Weights of a small encoder-decoder audio transcriber.
Training: muon at rate 0.007, 7200 steps, batches of 64.
Rows from block 3 of the text decoder of a small encoder-decoder audio transcriber, named by matrix and row number. Rows with one number belong to one neuron. Each number is 50 + 10 x the weight over its row's rms, rounded and kept within 0 to 99. All counts start at 0.
Before each neuron's rows are labels from the 100 texts, of 14976, where the neuron reaches its highest value: "fires on" is the input token at the peak. Only what is clearly more common there than usual is listed. The data: telephone keypad tones over noise or synthetic speech. In brackets: how many of the 100.
# fc1: MLP up (decoder.blocks.3.mlp.fc1.weight, 576x192), inputs 64-127
# fc2: MLP down (decoder.blocks.3.mlp.fc2.weight, 192x576, transposed), outputs 64-127

fires on: "8" (37); "0" (16)
fc1.395:32 50 42 53 46 47 48 56 50 58 43 35 34 35 57 70 60 32 52 53 60 57 68 55 63 50 52 35 52 50 77 48 62 57 54 45 50 35 50 38 42 38 48 48 46 39 73 54 59 38 52 70 32 49 52 54 34 38 53 46 52 50 28 55
fc2.395:55 36 73 37 54 55 43 53 32 59 59 67 57 39 42 51 45 65 61 48 32 37 42 53 42 41 65 48 43 44 41 47 54 51 39 24 58 56 55 54 52 63 45 53 37 44 43 46 61 59 37 23 64 39 43 58 57 54 45 60 61 50 59 35

fires on: "*" (17); "d" (14); "8" (13)
fc1.421:46 48 72 53 51 50 60 47 48 28 66 47 51 47 50 55 59 63 43 44 49 41 39 60 49 69 39 58 62 47 54 52 53 41 51 50 52 39 51 48 39 36 52 52 60 46 50 49 53 57 52 40 58 66 44 55 57 16 38 69 63 53 30 47
fc2.421:59 46 54 54 57 52 48 55 52 58 25 57 67 46 51 46 41 36 53 65 41 60 55 63 63 36 59 55 48 55 41 59 54 45 23 40 48 58 63 38 71 40 58 62 44 52 58 50 52 49 32 61 42 55 55 44 25 62 45 43 52 56 53 39

fires on: "*" (23); "1" (12); "6" (9)
fc1.236:45 64 53 36 35 82 60 52 47 59 29 47 51 58 64 44 43 56 45 43 49 55 47 62 55 37 39 71 50 28 67 42 64 63 44 70 41 55 57 45 31 58 36 38 47 36 36 27 60 60 53 66 58 44 46 49 56 38 40 57 38 49 49 43
fc2.236:46 42 53 54 65 33 42 46 56 37 52 47 55 38 38 54 52 50 71 33 61 55 58 65 53 39 48 37 80 66 51 50 68 25 50 48 43 64 41 63 49 40 46 52 53 43 55 34 53 43 59 41 50 74 53 32 71 62 69 49 38 60 53 68

fires on: "#" (13); "9" (10); "b" (9)
fc1.195:80 39 39 26 55 53 71 59 51 47 66 50 35 37 62 57 34 46 35 41 57 42 76 51 63 41 65 45 62 58 42 46 49 53 42 55 71 44 63 53 68 48 33 44 60 48 45 46 55 38 33 56 39 46 66 50 41 36 51 39 56 45 51 39
fc2.195:56 41 65 43 47 43 43 33 63 49 45 62 37 54 45 54 69 63 53 45 42 44 52 52 30 57 31 50 36 47 52 49 44 54 59 67 36 43 49 45 30 67 36 50 33 50 49 60 69 49 48 55 72 36 48 63 56 49 35 59 29 47 41 49

fires on: "#" (15); "b" (10); "1" (10); "9" (9)
fc1.268:40 54 26 44 61 89 48 58 52 35 45 44 46 59 59 65 58 47 43 48 37 42 48 66 33 39 43 65 49 50 38 50 67 59 49 60 47 50 63 51 31 50 58 51 45 62 45 41 52 55 53 32 54 55 37 20 52 71 51 54 51 43 41 51
fc2.268:41 62 42 44 48 55 67 63 46 42 43 36 61 63 65 40 48 58 40 61 58 56 45 55 49 44 67 59 51 50 39 60 46 49 48 50 48 58 47 65 51 58 58 55 45 66 52 52 52 36 47 57 47 28 60 53 55 29 55 52 32 34 59 56

fires on: "0" (21); "4" (18); "6" (9); "#" (9)
fc1.264:49 67 57 51 57 37 54 42 50 68 53 52 50 66 44 57 67 42 62 47 48 31 46 51 55 51 42 72 47 53 63 53 77 45 58 51 49 40 77 48 43 43 30 57 38 21 54 23 46 43 46 45 51 67 49 57 51 60 43 49 42 31 49 57
fc2.264:35 36 60 44 63 61 43 44 44 54 53 32 37 33 78 34 42 52 44 62 45 50 51 35 43 44 46 24 68 59 43 47 36 67 48 41 63 48 49 38 44 51 63 43 45 56 49 50 42 50 64 44 58 44 54 38 56 37 39 56 54 42 34 42

fires on: "9" (35); "#" (13)
fc1.426:45 48 50 48 38 35 50 47 46 69 42 41 56 46 45 45 60 41 45 41 34 45 37 46 50 41 44 54 59 59 72 47 47 52 51 50 50 52 56 56 39 51 46 68 62 54 62 50 42 57 64 48 70 52 45 59 59 33 39 47 44 45 63 64
fc2.426:49 45 64 47 31 33 61 44 56 47 46 48 46 63 50 34 54 48 46 44 53 55 48 60 48 53 42 64 52 41 59 53 69 62 65 75 39 42 52 42 25 32 59 33 53 35 32 42 46 49 24 47 39 56 57 58 69 48 48 58 43 54 52 33

fires on: "b" (19); "9" (14); "a" (10); "2" (9)
fc1.368:45 30 38 53 48 52 62 44 50 51 50 71 57 43 54 40 39 39 53 60 62 42 43 46 57 36 36 44 51 56 57 60 67 55 41 43 58 51 74 52 49 57 66 26 63 44 54 51 47 38 41 45 69 36 42 56 38 67 48 59 43 43 46 21
fc2.368:54 55 49 34 63 51 32 48 39 68 61 45 41 58 62 54 33 54 31 47 41 73 46 35 37 61 54 35 53 50 44 43 38 47 62 46 39 47 49 54 53 28 46 79 70 53 28 50 62 54 71 41 49 58 47 42 59 52 40 63 44 51 62 61

fires on: "4" (23); "2" (14); "*" (14); "a" (12)
fc1.11:46 34 49 47 51 57 55 61 63 43 54 51 56 34 46 54 69 47 49 46 53 36 62 60 75 61 70 41 49 47 40 54 54 45 55 67 60 54 72 52 41 47 44 47 54 37 51 32 36 37 32 45 70 47 41 66 47 46 26 57 53 66 48 43
fc2.11:62 57 36 57 50 44 62 37 44 53 48 49 59 55 53 45 47 59 51 37 41 45 47 53 41 54 40 54 37 47 49 47 53 53 37 48 21 41 22 39 48 53 54 43 38 56 55 40 65 63 60 61 59 42 61 33 62 49 62 61 48 45 80 74

fires on: "9" (29)
fc1.356:53 29 59 45 39 36 47 40 49 57 64 42 55 53 40 50 54 58 53 46 49 59 50 42 54 59 63 45 58 58 36 52 53 47 55 62 78 51 61 36 61 41 37 70 48 47 51 29 47 33 38 49 52 41 48 62 68 49 51 49 60 41 58 74
fc2.356:37 75 44 31 53 56 42 57 57 30 48 54 52 48 51 51 48 57 52 58 37 43 50 51 52 48 27 54 60 35 48 58 59 44 74 33 35 45 31 50 38 55 50 55 64 38 50 55 50 44 61 52 69 59 29 44 46 63 51 70 41 44 45 37

fires on: "b" (27); "5" (20); "9" (12); "6" (10)
fc1.50:45 76 47 34 33 39 50 65 49 44 50 42 49 63 55 43 46 43 58 48 40 49 54 40 50 56 54 55 56 42 50 49 44 27 47 63 56 34 63 50 46 66 50 34 54 59 47 60 53 35 38 60 49 49 55 32 45 42 55 57 26 47 31 51
fc2.50:71 39 61 41 58 54 66 57 33 44 53 53 57 42 43 46 56 55 42 67 56 54 60 39 51 62 40 42 33 52 53 44 60 58 64 37 55 51 36 57 50 52 53 63 44 34 47 45 54 46 74 50 44 47 33 48 23 52 46 63 56 51 50 37

fires on: "b" (31); "4" (21)
fc1.471:48 66 52 46 42 65 67 49 57 44 55 59 45 56 44 63 66 51 69 50 64 46 55 68 51 50 31 40 32 59 56 44 71 40 56 45 45 51 57 40 49 50 47 25 42 51 24 57 54 53 58 39 66 37 39 23 63 62 53 54 45 46 58 50
fc2.471:27 41 34 62 52 45 28 60 53 57 35 52 43 57 63 35 33 45 36 54 37 37 32 34 61 56 55 46 62 55 46 58 47 64 40 43 50 59 47 57 48 36 55 60 52 45 60 47 51 43 55 54 59 64 45 60 45 45 67 37 43 55 57 34

fires on: "9" (31); "c" (21); "a" (13)
fc1.348:46 42 50 49 41 41 65 43 54 53 43 35 58 51 56 54 55 50 51 40 47 64 54 44 47 34 53 67 77 34 54 39 40 50 42 64 39 55 50 42 24 51 59 50 60 41 35 45 52 48 37 50 59 52 51 58 54 50 36 56 49 52 61 69
fc2.348:35 45 42 36 42 49 41 49 36 37 38 40 54 38 32 55 38 46 66 63 53 58 49 62 51 49 62 64 53 56 59 38 38 47 46 64 21 47 44 48 63 43 66 32 53 35 74 49 53 60 56 56 50 54 48 62 63 53 46 50 47 46 48 56

fires on: "6" (18); "b" (17); "9" (10)
fc1.468:57 29 49 59 46 63 50 58 59 48 48 09 36 50 54 41 57 45 41 29 48 50 46 57 53 36 47 50 22 46 47 58 41 37 47 53 52 37 50 27 37 57 39 53 48 63 16 47 61 51 43 62 64 44 50 46 63 47 56 47 51 45 50 36
fc2.468:49 48 37 47 47 50 68 39 36 46 41 74 46 64 41 56 70 58 58 63 45 59 55 57 65 72 54 51 63 51 65 50 50 54 32 41 37 68 45 52 45 55 56 46 30 38 53 39 36 47 56 56 42 54 40 62 35 56 38 47 48 53 53 53

fires on: "4" (21); "2" (12); "b" (11); "8" (10)
fc1.489:60 52 51 60 57 51 60 36 57 46 56 32 72 59 55 54 58 44 32 55 56 67 45 60 52 65 47 44 55 33 41 67 52 59 73 54 56 55 50 46 40 32 40 48 62 45 41 68 46 73 57 54 70 42 35 54 54 51 53 51 57 37 48 43
fc2.489:45 58 36 57 39 53 43 44 65 72 55 72 37 48 53 49 50 37 59 41 41 41 60 57 60 50 41 54 51 47 58 49 45 44 40 45 41 57 49 57 58 82 59 33 58 46 54 37 49 18 57 53 37 55 45 33 46 26 52 48 46 48 59 52

fires on: "*" (20); "3" (20); "6" (13); "7" (11)
fc1.76:65 51 47 47 51 41 51 50 43 46 59 42 53 48 62 44 55 28 41 54 38 42 59 52 47 41 75 55 65 44 66 54 63 39 36 65 56 55 44 33 47 47 58 38 35 64 45 67 46 54 43 61 50 56 30 36 59 57 56 52 55 42 46 52
fc2.76:29 50 43 31 31 57 32 44 45 47 36 56 44 52 38 45 46 42 47 52 46 50 44 48 44 61 31 49 63 66 44 46 44 74 51 50 58 45 55 62 57 26 59 44 55 35 46 51 45 56 33 30 32 45 43 67 46 50 43 52 47 48 38 43

fires on: "*" (11); "#" (11); "4" (11)
fc1.289:55 57 57 51 63 57 48 41 74 51 47 40 36 37 71 60 50 47 27 45 44 59 50 51 60 41 46 44 45 50 46 59 50 52 61 47 61 45 40 52 54 60 37 48 25 38 71 65 39 53 36 56 59 16 47 40 32 55 43 60 37 68 68 54
fc2.289:63 56 32 51 51 44 42 53 53 48 61 63 53 38 58 52 44 50 46 52 53 52 56 40 33 58 44 37 36 43 47 41 66 42 34 54 41 59 68 61 59 49 63 63 73 50 45 56 42 52 37 55 43 60 52 50 59 45 65 37 64 45 40 32

fires on: "*" (19); "d" (10)
fc1.259:43 54 56 53 45 42 46 43 48 12 55 47 50 50 45 45 50 55 47 56 49 38 39 48 56 46 44 64 50 48 62 54 73 50 42 54 60 29 47 60 47 39 68 87 41 37 35 50 62 79 37 55 32 56 57 39 54 23 58 56 49 53 51 50
fc2.259:50 44 60 38 58 43 61 57 39 43 35 46 59 38 62 63 75 58 55 49 51 54 54 58 54 59 56 68 56 53 56 47 65 48 37 59 51 53 55 29 52 28 51 48 46 36 48 48 67 64 51 47 40 65 38 51 35 49 41 45 64 46 46 47

fires on: "#" (14); "9" (11); "c" (9)
fc1.58:58 32 51 36 75 87 62 48 54 48 50 50 48 56 53 34 45 48 42 56 41 46 39 37 60 59 64 57 58 51 49 50 47 58 59 44 56 48 51 59 35 35 46 26 52 50 33 56 52 39 55 55 42 62 42 33 43 56 56 49 44 59 58 58
fc2.58:61 53 61 56 47 46 47 59 62 62 53 45 35 47 59 37 67 46 43 49 46 41 57 47 46 60 39 54 53 49 43 47 61 64 59 41 26 59 51 61 30 59 53 70 43 55 44 40 56 42 64 39 58 52 59 67 41 45 48 40 42 44 60 46

fires on: "6" (22); "#" (17); "9" (10); "2" (9)
fc1.405:49 59 44 54 72 53 60 60 50 50 46 44 50 56 61 67 69 70 48 51 42 41 55 63 54 57 32 50 49 38 55 61 56 47 47 42 22 67 53 42 45 57 44 62 56 68 56 40 39 55 47 39 45 33 69 53 42 52 53 48 50 32 38 43
fc2.405:40 44 39 53 54 57 39 38 41 42 38 65 48 40 49 41 52 48 45 63 54 62 67 52 32 47 60 45 44 55 59 46 57 52 50 31 55 59 49 54 57 40 52 38 55 45 51 50 51 61 47 45 49 53 64 30 36 49 46 53 45 45 53 43

fires on: "4" (24); "5" (13); "3" (10); "*" (9)
fc1.247:54 33 42 44 60 37 69 43 57 52 61 74 40 57 52 67 54 49 66 48 46 70 33 60 48 39 56 59 32 78 74 47 46 44 39 63 52 54 37 55 53 62 50 55 57 58 53 39 56 39 43 41 49 56 37 53 59 59 57 60 60 51 39 62
fc2.247:43 64 43 54 45 56 46 72 39 54 41 44 49 80 62 62 55 62 58 45 61 30 43 59 62 52 49 53 67 57 41 67 48 59 64 47 50 67 43 41 51 44 35 56 50 35 42 57 59 55 69 48 44 46 62 62 41 38 46 46 59 65 48 42

fires on: "3" (13); "a" (10); "6" (9); "1" (9)
fc1.31:58 35 37 60 52 64 36 48 33 47 49 62 45 49 53 60 50 44 43 53 49 55 54 42 69 41 48 62 34 68 36 33 46 47 55 48 58 56 35 62 58 46 55 39 52 45 34 48 55 53 43 38 51 57 51 47 40 77 62 59 45 58 51 36
fc2.31:46 34 47 36 59 51 52 66 38 53 60 51 43 67 63 48 40 37 59 43 42 57 65 48 65 37 39 47 55 50 53 58 44 66 43 53 57 39 35 58 43 53 58 57 57 41 52 46 49 46 42 35 57 48 47 30 69 52 45 38 49 53 51 42

fires on: "9" (41)
fc1.188:52 36 44 42 53 36 60 48 53 62 49 40 68 51 56 50 59 25 52 38 45 42 47 44 37 43 49 59 57 47 58 48 43 34 54 55 51 52 47 65 37 41 62 61 64 59 59 48 51 51 57 45 55 58 49 57 58 38 48 46 50 42 73 58
fc2.188:41 48 42 53 46 42 53 38 51 38 44 38 36 38 53 53 51 46 57 46 43 63 52 62 59 51 60 65 55 47 62 40 57 39 58 62 31 50 35 45 42 40 64 33 47 45 35 41 61 46 37 60 61 42 53 48 61 51 40 64 38 55 46 55

fires on: "9" (14); "1" (12); "c" (11); "b" (11)
fc1.79:48 54 58 54 64 41 52 54 35 30 64 67 42 41 54 37 56 45 43 42 51 56 55 59 51 52 55 52 69 50 33 47 69 46 43 49 51 65 45 51 48 59 66 44 45 58 49 53 58 42 39 42 43 63 60 45 21 44 31 58 76 44 57 54
fc2.79:32 50 53 60 57 45 55 60 49 57 51 46 53 62 48 41 47 46 47 50 51 31 35 47 45 47 44 49 38 60 40 46 43 60 55 64 56 33 45 50 47 36 45 56 62 44 55 51 51 47 58 52 64 62 52 46 65 47 72 42 35 59 40 71

fires on: "b" (13); "9" (12); "4" (11); "#" (10)
fc1.161:60 38 61 39 60 82 59 55 63 54 54 54 42 52 50 38 55 38 48 53 38 39 45 43 67 63 48 63 73 46 47 55 63 56 52 44 51 54 38 69 40 41 60 36 56 56 25 51 50 37 60 44 48 53 46 37 41 43 58 44 42 50 72 54
fc2.161:62 43 48 60 61 71 47 64 56 48 48 55 58 58 36 46 55 40 52 47 33 35 44 41 45 65 49 70 61 50 52 54 49 41 47 40 42 31 52 57 52 34 49 52 58 56 51 65 55 49 67 44 43 61 24 52 50 49 47 41 49 46 72 43

fires on: "8" (19); "c" (11)
fc1.349:47 55 61 47 43 45 30 38 44 23 58 41 45 50 57 52 58 36 50 51 45 48 47 64 59 46 41 69 49 42 53 48 61 65 38 50 54 39 54 34 41 41 66 51 50 47 37 61 55 61 42 50 36 56 38 41 48 41 58 55 51 52 50 40
fc2.349:49 34 45 45 51 43 54 46 35 33 49 50 68 33 40 39 55 40 51 59 49 50 23 55 33 44 48 68 51 52 53 50 59 58 37 47 51 56 39 51 61 29 63 54 62 46 67 42 55 56 46 49 32 71 58 47 42 49 36 50 65 54 54 54

fires on: "4" (15); "d" (12); "1" (10); "#" (9)
fc1.550:57 43 66 59 37 50 48 44 38 37 38 49 35 42 40 57 48 44 61 49 52 51 48 46 49 59 56 35 54 49 40 52 45 50 47 47 39 43 47 49 71 48 47 49 59 43 46 39 47 59 40 34 65 52 75 37 38 68 46 49 50 56 51 32
fc2.550:63 59 44 65 36 59 55 49 34 50 43 49 72 54 37 41 40 45 50 45 62 55 43 38 49 49 65 42 39 46 62 58 37 39 57 52 62 43 57 50 51 42 48 51 47 36 32 47 58 38 41 47 53 46 39 25 50 60 42 55 50 39 56 42

fires on: "c" (13); "#" (9)
fc1.95:43 50 64 53 53 53 62 38 47 44 46 59 51 52 53 48 70 47 53 47 52 60 39 51 51 50 49 41 69 30 47 74 62 41 55 56 55 63 58 45 48 53 36 44 53 77 44 41 58 50 44 50 41 57 59 48 43 59 52 50 63 48 33 76
fc2.95:56 41 66 51 54 45 46 47 51 44 45 54 67 58 47 46 74 59 47 32 51 59 50 54 48 55 53 49 70 34 51 50 53 42 42 62 46 56 65 50 56 42 47 59 62 76 44 44 43 40 42 56 37 54 84 53 32 53 50 37 63 46 41 67

fires on: "8" (30); "d" (11); "c" (11); "3" (10)
fc1.323:58 52 56 46 69 71 29 53 60 46 58 54 66 39 41 34 73 42 44 45 53 50 25 30 60 40 52 57 28 41 52 61 58 54 44 61 71 45 51 63 36 45 44 58 40 44 78 35 32 51 65 47 43 41 48 52 60 61 58 54 50 35 49 57
fc2.323:41 63 36 53 55 59 43 35 31 57 45 52 30 38 50 54 45 45 75 55 60 44 59 68 65 48 38 58 74 56 58 40 49 48 49 52 40 48 37 47 45 52 61 42 60 48 46 61 51 56 52 57 59 33 65 54 52 45 54 35 49 67 39 43

fires on: "8" (48); "5" (25)
fc1.476:40 45 60 46 56 48 48 51 35 58 45 58 32 47 62 57 56 41 51 19 46 45 66 39 42 54 47 38 41 63 66 37 51 46 46 56 38 49 38 37 21 46 51 49 61 57 55 46 53 46 54 56 56 57 45 65 35 36 40 57 49 57 52 62
fc2.476:33 44 55 68 60 44 55 35 46 52 39 71 65 53 54 46 53 58 35 53 57 51 63 41 58 60 52 52 40 38 42 49 48 39 52 38 67 60 55 45 54 41 49 60 46 37 58 42 54 64 54 63 61 56 55 31 55 49 57 46 64 53 23 46

fires on: "*" (14); "c" (12); "#" (11); "5" (10)
fc1.312:61 60 43 34 46 50 60 60 56 38 50 53 47 57 54 33 58 45 47 47 53 32 54 37 59 52 57 62 46 76 58 58 46 46 54 57 45 46 40 34 47 39 40 59 29 51 47 52 54 36 51 50 59 63 43 55 81 42 62 53 60 51 60 49
fc2.312:39 38 52 65 60 52 31 46 44 50 40 50 35 44 48 58 52 59 63 54 63 50 57 47 48 55 56 42 49 46 57 56 57 48 40 31 54 56 40 63 50 48 61 56 70 34 60 32 47 52 63 58 36 39 69 53 33 35 26 46 52 52 46 47

fires on: "8" (12); "d" (10); "#" (10); "6" (10)
fc1.317:36 62 54 67 49 55 48 61 55 56 50 60 50 54 61 40 60 41 60 20 48 52 52 42 57 54 47 57 60 38 58 67 74 56 65 47 58 52 62 68 38 38 23 32 64 53 40 46 68 54 46 54 49 49 48 49 41 50 45 51 51 46 59 56
fc2.317:46 39 70 61 47 50 62 47 58 27 46 67 72 48 54 53 69 58 42 35 52 28 46 58 49 55 46 48 52 56 49 54 56 48 47 60 45 30 60 35 44 42 44 57 51 40 51 52 47 23 56 62 51 45 68 26 34 39 46 38 65 42 31 49

fires on: "b" (26); "c" (18); "8" (11)
fc1.375:58 41 60 35 59 74 53 68 46 53 54 54 57 61 39 27 55 39 48 50 48 51 43 42 62 55 48 57 67 55 49 54 50 42 53 36 40 33 45 61 32 47 56 32 56 48 34 48 49 54 59 49 40 45 36 37 39 43 52 36 45 52 60 52
fc2.375:50 48 48 58 58 70 62 56 71 36 60 50 52 40 62 56 61 44 58 45 18 34 39 39 58 60 44 77 62 41 58 54 57 55 53 53 62 46 52 42 33 47 51 58 47 52 47 41 57 30 47 45 47 51 48 58 50 48 46 29 51 54 35 47

fires on: "6" (11); "9" (10); "4" (10)
fc1.298:38 46 43 34 22 52 65 67 67 36 61 46 36 57 58 39 45 55 49 40 61 59 44 71 53 46 65 56 42 34 47 53 65 42 53 59 59 47 58 53 47 58 37 60 69 47 50 54 51 58 35 33 47 44 48 43 47 46 51 64 58 55 40 50
fc2.298:41 42 55 63 64 51 33 45 47 56 60 52 51 35 33 63 45 38 51 46 38 34 40 45 61 47 45 50 55 58 37 58 24 36 26 48 49 57 40 72 55 40 45 56 41 60 50 63 36 72 52 57 52 41 56 63 50 44 47 46 36 43 66 45

fires on: "6" (23); "*" (22); "9" (21)
fc1.226:35 62 53 39 59 47 49 66 57 50 50 52 66 52 45 32 39 44 48 42 56 46 56 53 61 28 42 63 53 46 45 56 54 33 53 57 43 50 37 47 36 44 63 40 56 39 38 49 34 46 69 53 59 71 67 52 36 50 52 42 59 48 37 52
fc2.226:72 34 43 55 61 41 45 42 36 47 41 48 31 49 58 64 41 50 54 59 49 47 47 36 54 65 63 32 52 61 45 40 59 59 58 43 54 71 44 50 47 64 27 64 58 53 63 59 68 64 38 44 45 36 52 47 64 43 52 70 39 47 65 53

fires on: "c" (25); "#" (16); "d" (10); "b" (9)
fc1.231:59 31 57 57 47 42 62 44 47 58 50 42 59 41 53 43 42 43 45 52 49 56 56 40 66 58 41 65 58 47 30 61 50 52 71 38 52 52 39 47 51 45 52 61 39 59 54 72 47 73 53 40 59 66 54 60 47 60 42 53 53 45 33 47
fc2.231:36 53 60 27 53 60 30 55 42 58 56 49 39 47 37 62 46 55 50 39 42 45 40 42 38 43 44 38 47 62 51 45 57 58 45 46 52 55 48 54 49 49 54 63 55 54 53 31 67 43 60 55 34 44 41 29 65 37 51 57 46 54 62 45

fires on: "0" (17); "9" (16); "5" (15); "8" (11)
fc1.150:51 49 45 38 59 56 38 52 55 54 42 63 40 47 37 61 49 34 58 42 48 40 52 49 51 48 39 41 45 36 40 57 63 54 43 54 44 49 45 40 39 42 56 35 47 63 43 29 42 47 51 36 59 43 59 33 44 62 46 48 41 46 48 58
fc2.150:54 40 45 47 54 54 62 50 43 43 39 49 55 67 55 53 52 60 55 65 62 53 41 59 57 41 49 43 56 56 57 51 40 34 62 43 37 51 59 57 41 47 52 61 49 46 27 62 64 71 43 77 47 49 49 54 45 58 51 62 50 58 44 61

fires on: "b" (28); "0" (12)
fc1.496:52 41 55 36 52 70 55 62 68 57 48 42 56 55 54 37 57 41 53 44 47 48 42 40 66 53 47 57 82 50 57 54 62 35 51 46 45 43 44 61 32 45 56 68 69 59 37 47 54 42 53 48 41 45 39 47 43 61 49 43 53 44 66 50
fc2.496:65 64 55 42 66 66 46 64 61 27 56 40 55 55 45 47 63 49 58 39 29 36 35 37 66 59 54 69 65 48 62 44 63 64 44 43 50 47 54 56 42 37 52 28 61 50 36 56 53 41 59 49 51 46 43 53 51 48 56 46 42 58 36 37

fires on: "#" (17); "0" (12); "b" (11); "7" (11)
fc1.429:73 48 47 41 50 64 41 40 64 47 64 37 61 42 49 45 51 63 36 57 45 41 31 59 53 55 51 33 48 47 62 42 64 47 70 54 67 57 62 51 32 25 61 26 48 56 48 69 54 39 57 45 58 59 50 37 35 41 50 58 51 53 57 31
fc2.429:35 51 59 57 51 45 48 53 57 67 43 56 42 58 51 44 59 23 59 36 41 40 48 36 57 66 54 58 55 46 33 65 38 65 38 47 45 49 52 64 47 77 51 58 49 42 40 40 51 55 64 50 39 47 54 58 52 49 50 43 52 40 51 53

fires on: "8" (20); "0" (12); "d" (11); "5" (10)
fc1.171:61 39 59 63 48 47 46 54 36 41 39 34 46 50 48 63 46 41 48 49 38 50 42 39 59 44 49 65 38 60 56 43 24 54 46 51 31 58 59 51 39 30 59 45 29 59 59 50 61 47 65 48 39 56 63 45 66 56 44 52 52 58 36 55
fc2.171:38 41 53 43 48 49 56 36 57 70 58 50 49 49 42 65 62 34 52 49 47 31 48 58 65 59 46 36 40 51 43 53 49 61 45 42 60 47 38 55 47 86 47 55 58 43 42 47 50 47 64 53 66 59 44 42 47 60 46 40 41 53 63 62

fires on: "8" (20); "d" (10)
fc1.18:38 46 56 58 54 52 46 35 46 40 53 53 38 48 58 42 66 36 55 41 53 58 52 48 47 50 53 51 62 40 50 65 62 49 74 54 52 63 59 54 56 51 54 32 56 67 41 45 69 58 38 46 51 55 65 59 37 49 49 52 51 45 39 79
fc2.18:52 62 58 58 54 45 45 50 43 35 49 50 77 55 43 51 77 69 53 58 63 51 38 45 56 62 32 49 66 43 52 40 61 51 38 47 43 65 42 50 56 37 50 46 39 53 35 56 54 44 51 51 43 52 65 44 50 58 48 45 64 48 43 60

fires on: "3" (36)
fc1.440:52 39 65 54 32 53 62 51 58 42 52 51 69 46 37 52 47 50 61 60 44 51 51 43 63 48 48 55 36 59 37 38 50 56 51 53 58 38 50 53 62 38 55 34 54 47 49 44 53 47 28 66 39 52 54 85 52 52 48 56 61 34 47 55
fc2.440:40 65 34 39 45 61 45 43 35 59 58 57 34 53 54 41 47 44 58 47 33 36 54 39 46 50 51 67 50 50 66 60 42 33 46 54 52 49 46 58 48 52 49 79 25 54 55 54 55 62 67 49 58 50 43 37 47 46 50 34 39 53 53 48

fires on: "9" (15); "4" (12); "6" (11); "5" (10)
fc1.260:60 45 36 49 47 53 40 53 42 18 52 54 45 49 64 60 56 55 65 50 45 76 59 46 60 47 50 56 52 45 47 60 44 47 49 58 34 40 43 43 33 56 58 36 63 40 45 60 48 50 54 38 44 55 46 48 54 70 55 52 60 54 29 64
fc2.260:31 56 59 45 46 48 74 49 53 52 59 62 57 56 47 50 28 40 45 52 55 47 39 57 49 49 53 55 46 53 56 43 41 52 64 47 57 52 60 63 64 48 52 63 37 48 50 41 55 59 45 50 39 63 51 55 25 37 28 42 50 60 60 40

fires on: "*" (19); "7" (13); "2" (11); "4" (10)
fc1.427:42 38 37 50 69 53 51 58 50 35 44 60 77 56 44 51 56 62 55 63 41 60 52 56 47 52 28 44 33 43 45 55 55 40 49 67 37 58 64 42 43 69 61 56 21 56 56 55 34 46 47 52 63 51 49 54 55 54 43 58 66 60 63 62
fc2.427:64 54 44 45 32 42 50 38 57 49 49 55 41 53 60 55 38 42 50 47 55 46 58 42 40 36 57 56 56 59 46 55 44 58 38 47 52 49 34 57 43 60 41 51 57 46 48 44 32 63 57 41 67 36 36 65 62 39 46 39 30 41 33 43

fires on: "9" (11); "0" (10); "*" (9); "c" (9)
fc1.341:39 62 57 55 58 42 63 52 57 38 33 52 46 44 62 49 57 66 53 47 40 51 50 43 66 38 56 60 58 51 55 41 68 65 56 45 50 51 49 55 42 40 50 46 43 39 49 58 47 61 42 28 39 36 55 25 58 58 37 44 45 41 48 42
fc2.341:45 28 53 39 50 49 43 46 50 50 71 40 58 56 46 68 41 43 63 53 50 47 57 40 54 58 24 57 41 52 41 57 41 59 36 42 44 56 59 55 32 48 69 38 45 50 49 66 58 47 42 59 72 60 38 44 49 40 50 63 59 50 27 45

fires on: "b" (14); "9" (11); "0" (11); "2" (11)
fc1.293:62 56 41 44 43 50 45 56 66 48 69 58 65 60 47 58 47 72 30 42 55 58 67 39 53 51 62 36 50 43 59 49 48 47 42 55 54 34 40 44 44 79 65 34 61 56 45 56 72 31 55 39 58 44 53 30 46 51 28 57 50 48 48 55
fc2.293:58 40 63 36 51 55 57 61 54 43 56 48 49 50 53 30 54 48 64 43 57 42 43 67 49 49 33 48 50 59 57 36 43 55 70 51 55 68 58 44 45 64 44 63 31 38 47 60 50 63 47 61 33 47 45 60 43 35 66 52 49 58 61 46